{
  "model": "image classifier",
  "dataset": "pictures of board games with random positions, seen at a slant",
  "train_examples": 97500,
  "image_size": 24,
  "crop_scale_min": 1,
  "horizontal_flip": true,
  "translate": 0.06,
  "targets": ["more pieces"],
  "num_classes": 3,
  "arch": "vit",
  "norm": "layernorm",
  "norm_position": "pre",
  "activation": "gelu",
  "mlp_ratio": 4,
  "head_dim": 16,
  "fused_qkv": true,
  "bias": "qkv",
  "qk_norm": true,
  "parallel_block": false,
  "inner_norm": false,
  "patch_size": [4, 4],
  "conv_stem": true,
  "layers": 12,
  "width": 128,
  "positions": "conv",
  "pooling": "mean",
  "label_smoothing": 0.2,
  "loss": "binary_cross_entropy",
  "init": "torch_default",
  "residual_init": "none",
  "optimizer": "adamw",
  "lr": 0.0032,
  "beta1": 0.9,
  "beta2": 0.999,
  "eps": 1e-08,
  "grad_clip": 1.0,
  "steps": 10100,
  "batch_size": 64,
  "epochs": 6.6,
  "lr_schedule": "cosine_restarts",
  "final_lr_fraction": 0,
  "warmup_steps": 500,
  "weight_decay": 0.1
}
Rows from block 8 of a small image classifier, named by matrix and row number. Rows with one number belong to one neuron. Each number is 128 + 24 x the weight over its row's rms, rounded and kept within 0 to 255. All counts start at 0. Numbers have three digits each.
Before each neuron's rows are labels from the 100 images, of 14976, where the neuron reaches its highest value: "colour at peak" is the nearest of a few named colours to the mean colour under the peak; "strongest on" is what is common among them. Only what is clearly more common there than usual is listed. The data: pictures of board games with random positions, seen at a slant.
# fc1: MLP up (model.blocks.8.mlp.fc1.weight, 512x128), inputs 0-127
# fc2: MLP down (model.blocks.8.mlp.fc2.weight, 128x512, transposed), outputs 0-127

colour at peak: pink
strongest on: digit grid; first side has more
fc1.508:104108165141155142121130127141086131072124143117102130150093138156106140143092118103118172123075132140153174141121122122121134107118113066122149173110127097103135114128094147095145122137140132165087154061150112116126118144079144129123162111099132169122129109101080133141143119147135122134091071167129185119136127086124136134153106144167135124111115144135127145106125164118135138116137
fc2.508:133110111122082108140141121114181112150145133167121157094152107055107129121144126149153184129111113109118100087145143124125110130075125135187082116154125129145123136143143122147125134155100129111143133163124140138126135112161066137126098169184121096145089140134143135111118155127117135141138136145125089162138136194125114131103150132136104187135113118134139138129132091131103122115097

colour at peak: pink
strongest on: nearly empty; first side has more; noughts and crosses
fc1.264:056140088168158118115097116120155140120107086121099134128121133136135138159135094142122148136114124141123110137165189133152108145155140142115112078142159143173096103168107092116104117152167124129152116115094135167089095103139126074130099151121099104143126091164126161146126116146165112126116127127132107126126133110105089152128149136110136157150096129147129117101123142169173141164104
fc2.264:139114184097131150149118156129114134149128134117131142127035138114135134118141107146109143119120155123121128156108064092115162135122123144119105100115095118087113136108131178134146184141112107108145133146169110122160148129135145117116126122127116117144106121074184087137134126114116118115147123125096130132135113113186152119127173151122097100091129111121128180148099150102088146139162

colour at peak: brown
strongest on: first side has more; nearly full; stones on a line grid
fc1.242:116104113154157151123116105111097041120123127063097131148139116126127135138116081123128147110095123146129176119114121126153122095120122110143177110132132148113145127114096130124122119134150117141102144103128115145118128131113137145110121129113119184126115116137118135122127125205071123159105082146139185119156148075133111118096082114143109124132090114135142145158105188137117122134116
fc2.242:138127128101104124134128142133149187098132138190116156118119150112126135120122136133133158134124107116128091115124125114103141145107098144172054155142129127111133117131137143138132163140108123134152166154149134134125142131145118121120146155155131109143112142105108111132128144101133131088134127144105096142123128203139146130147223140109121193133084138136112122079123069106086144122109

colour at peak: brown
strongest on: more pieces: equal
fc1.263:148185118135116113148136122097097141156138139138121115136128161151134139148115146123115116138147149138156131141157108162097165123105170110096123088153162143069122139117147152122070124158157149147092129140137098160104121107123119104142125128137165121114121107119138085136133131104057142143124102116109116113136127076125106098170143136145166152123082168120137069141166135127132164150165
fc2.263:127086088121107129156124163115121107127157136147097167193146101119132168118146115123119194153136144139101136109135143148129101120113108131134140169133123120176126137089150113133134149127137073106133082160118148097126134098144149126077114107180109137142136158170121117147134152144155120132140186136147098135162119137104118174084133131160088108136125133123128139103113119099113079139121

colour at peak: brown
strongest on: first side has more; nearly full; stones on a line grid
fc1.110:107092105137169124093129110106091058136141144062097118154132131122130141155133095103112142107108134138128152130111143131172141091121147099150170120129130126137155127140107103135139126147154135123085138109117112115117124141100135152094121121108122159142111116150118138097136135182121135154093072157121178117163141057114112126123083134158132125127120139167144151155103187128150137114122
fc2.110:131108160141102131110112132123155166104097127176131146126073168117110147147101131129137172131128090109144117103129080129106139143118094150151074130154129144097149133148140192148145161117116120113151181138164130112130121119136127139115145141159125114123110134088123146168133134110106121128147129137139102125105098177116134141117171138117147153141084128097121166047144087144093132127109

colour at peak: brown
strongest on: first side has more; nearly full; stones on a line grid
fc1.385:091104144126160139116107106118096069118152153083092128154117153134143146137133079116118129101093149139145162133105146144186140110121135098141168146124148145118151116137106139127123120157147131136083155100131106082118111162096138116095116112108114162128112115145117135115169128172102118149097079153110169123150149070120109107138080138161123125117135122155142132144100190135142141108139
fc2.385:129127136146097115125141119136149174111094122153110178129098152105126146143126136141132200140129080110113118080153103139081099144124110145160078120157110129107114150135131122131119136118098140119145169139142145136122138113158107152143150142167155114122104152100124143164116140115138108133161130132169101130116098173144151156131168115143114153129082133088110126075181091132097091139099

colour at peak: brown
strongest on: first side has more; nearly full; stones on a line grid
fc1.371:138126138153169160123105097111092064138112120062093149139120123137126140133132084115134145105096124143139164121104118133129139081120154107131174090122126140110130113124112121118100108160142125147102148082133119129132115136104127154116110142127119177142115133142117156120121136198105124141113090153130160136153143060130115137120065118163132134138105111130130122151110210137120150125129
fc2.371:135104131115092105132128137128156180114126132180132160106126158095122127140119138139125165128120123115147102117122127126098141134105097135183051149143124133131126133137147138138134170129118108144162164147135122126122137130135118130133142143183125098135083131128114120143136152094132132110135120140127091133104117204130132139129204124112114203127102119132114140074120072124080134128114

colour at peak: brown
strongest on: first side has more; nearly full
fc1.386:116108108138165142127103100113109054150132130071093140134138111093126136135124081116142150126105145151131160122110134134141135089119132122139165100135112147126136128121101132138124110158155122123095137107106123126117123160109128159099117137130103173137099133152127153107127132206077121154128096149127170122161139076110110134110081092152116139103087117141130147137094199122103125114122
fc2.386:130128159119110129127129138118149215117109131174147146101107167124127128139133120119114127116125111116148095129124121120091146143099113146138060154137123132104130132139154123120115160129117120142160166140151129126126131126121160135141161139162143111124128128099111131156130123103112125090150132148130107134105113196127125126153214122085132184136145128131123129059144064124094140127091

colour at peak: grey
strongest on: nearly full; discs on a green board
fc1.67:137087120113123077122145148174151112087139135163070124132139093101101159120135158132152111179173101110109102128133116091115112094130116106141102178118084113145123139135162156142172131152122126121134138114163113120167138114114118137092134135141126106168092130141112118134114150105175141118109140130128113120154114142160131155070156110133109155141102129148090160086139175093137138143120
fc2.67:125172150142155135129116099114111171164107125109171143096137166125140067128126126126111109093129140174140147118125142139116118144120115117132156099137164130082128129124106123130099107094098138109171145117119125130098107125161087122164111133108120162083138162137139139139162096135098087140180086146132163128081149100111140095158110122064175129136126119136151117144128122147089142125152

colour at peak: pink
strongest on: first side has more; digit grid; noughts and crosses
fc1.43:107122156125160128141122163147080165064123111153129123122095129132142142155078122103135168120092116162159153153104108124118150112120101054133142169107114143094150135121101152097137123132151147152134157090161117102139124145094156146123166118122104170139131093110069144152146133111117108104120073153120166101117103119148146126130134098137151117132126150145101130091139149094128135118135
fc2.43:142096088117064115130146130120174099163153132173095142099155094078115132107151146145143171135116141100099111095143148119147095132101143146175100127140114113159109137141141121141128136159105109118127125165121135122138134132169065128130092155166151096162102139133156109091108157129135160144125153141118090154136135185131126137114134134152092165125104102125146124159125077137126127129118

colour at peak: brown
strongest on: first side has more; stones on a line grid
fc1.477:102104146137145137106120132134097052107143122089111123160125143154134127146123098104111144101100119145152152127132137148160124109113139085142161140108119128124158127136087118132148124156150131124085151082110112131115107118101125110097133098079124186142119129122115144112135121158120114142087065163125169107130132067118091127097081151157112120109139144147125151153135193142158112138131
fc2.477:145103135112082105147131121124160152118125133182119157126115097101131139138128121158139244126129126126113109091137121114120136122111096151149066125146120124148122131137146114143124167128107087117145149146137155115137125128155107135135124142177137094154096144122128115119116150104124126139136137130132083133135126206132137132126187119143103158139091122128117132094114087128084124114084

colour at peak: brown
strongest on: first side has more; nearly full; stones on a line grid
fc1.32:100113137135166130132081139134103089102146118094096123149120146138125150142117105105139133110096139143195165142104124142164152110120136104133167137126136116110165099125091193103151119136156144138087152087127103138140120131066139120108136102094113157120136114126122119127160127152130117135101071153119172122148136067101108094117097144155144135138147147165132134137110183137124135098132
fc2.32:138107116138089109149155118124153136120129131162109162132132110102114140142116127165130218135130112110091123100158144127095105137124079148164076113158115132161102139124131089158118143132094082116139145136147155140118143114154086160140111149191116107136111155113107134140111137119110135142160144123145097142133119174136140161104166109146095166125081106103135148095140097129104102132111

colour at peak: brown
strongest on: first side has more; nearly full; stones on a line grid
fc1.142:123114124153173147123112118109087057132122107061099138155128123110136135154120080120140145123098139152138164135116122143149133106114139109142165100124121160129159120109087115135127105164146123137104140093109120131130119147123113139122113123121108178125117123154123154128150127180100110160106088165126175115163156071106098122091085095153111128123085120134116143150110191133124122136113
fc2.142:140114147109100120138128135128149205109132134173130145115108147120124140118120135136126170130126118109133102117132122118090142130113103140167050144145130124126121128131143136139119174136111105156151165141155120120131139128136130138135148137174143097133099130098109113148120150094129138092142126133124102134101114190144145135140204138120120195127096122116121134052123075121078142120108

colour at peak: brown
strongest on: first side has more; nearly full; stones on a line grid
fc1.24:131104122138181133142108112116096042128144135059085120156121127134128135140123105117133134105096138148138168131105126120170155104116167111129157121131127150131142133129110114119114124164150143133096142108117108120139123132108134156104105130114119160135112134146126133104134130188133127147109076147107182120176153077131110136107074119135116134123103115152131129144100217122140136125134
fc2.24:126120148144109124116148116137144190096107137171131150124109164116118147148107129121135177132132101124150111105139144136076117134118090152173072139149114140120131136122136139139133148117119098136148180138146137116103134146135140123129154138180107108106103125114101146174127142109105106125152122127141107126113088183148127150119179108116118191113106134115119152046141080131086121134111

colour at peak: grey
strongest on: nearly full
fc1.207:161086122102122078152114184174131108104166134156074142148123119113101153129115161110166117165140106124122108141123080083113144118134108105128103168126089097158124116127162165133181140158145142117133126128164107101167136154111135134116160151137104104148098127136141108139100155106167149122116128117094123110165107140143128173092143105152110133109115124133102160095128143087129146131142
fc2.207:097173152158151149134140118103097147147085114107178150107145151127149051142114126137114137104127128158120136109139140146113113137119131118155155111144155124086129139130110105119099097090098134114149130119100134132094119116170086125158118143127138154088139149124142152136152089145084093132164100150151148113085134108121144086155105130077186144137115125110152101158139130172098135113125

colour at peak: pink
strongest on: digit grid
fc1.61:099160125136095135104126113103119131153093132136171128123122111160082152111171130138123120136138150144134138121151190153104160113146135157116123132131142101091101120114156072123097122136135138117109171091091093173087083144133103103141088125120135119102130099119138140111130119115100131104100119145162128145157134110098139115129124145159174105151086106130146137112126111164109120041133
fc2.61:125065115110113131168117120131149116160164113147104129130154097157134117127105122136132150151140143118069133119129121098124120151128163157083098163137131127186104136111123123128128153129077076149140099109149130118159138135159127146139097122173082137159147133158173101126116159106123118150119166117118124111125119091104143141123156110175087075119098104105121157133110154117138144128181

colour at peak: brown
strongest on: first side has more; nearly full; stones on a line grid
fc1.420:110104133125151127129138119123100059136138133068109130157135142134113133145126096120137159114089136143136168123122136143149125110111131093143170117139128131108149129136085129116129110154156124136083135079107116129112125150095117125109128112108110194127119116134113146114145134188096115147104079167134178108142152070108096120100085117145119132134118120156123155133130213129143107119140
fc2.420:131100123122101116136122132119148173114142128171116152123134112104125141121122140156128204132118121125123096110128124110103146142106109138172054140151130138126111132136150135133122163132104101136155158151140123132132136127152108143123126133178134094153100145110117109131114152114133139112130139130120090138128116206127143145133204125121107199136076126129133134078130077111077140127099

colour at peak: pink
strongest on: first side has more; digit grid
fc1.495:130123134131151137140131119145101134051127166137124141176110134158092154156100130111150193122099108128134145162117107112113160101116096101110125127101121127094141144112101129108142140111135127165105178083153128096122115160079171156116143113117128139130131112116063134153135134151141121132134051158129121120141099101156145140151145113142133120131099129131121124073131168110108102133116
fc2.495:118081117137093119104138125141173102161139121161112135094130113074115129121136115119128209136113130111136113071137164136133106139064137142177090147163122128147123121151149162145133127140125127127124176163124132136130132117151078129110089147161106101146088129144139130113124156135125147144130117165129101158126136188101098130090123154127116174116136108130139145145123085141132137128085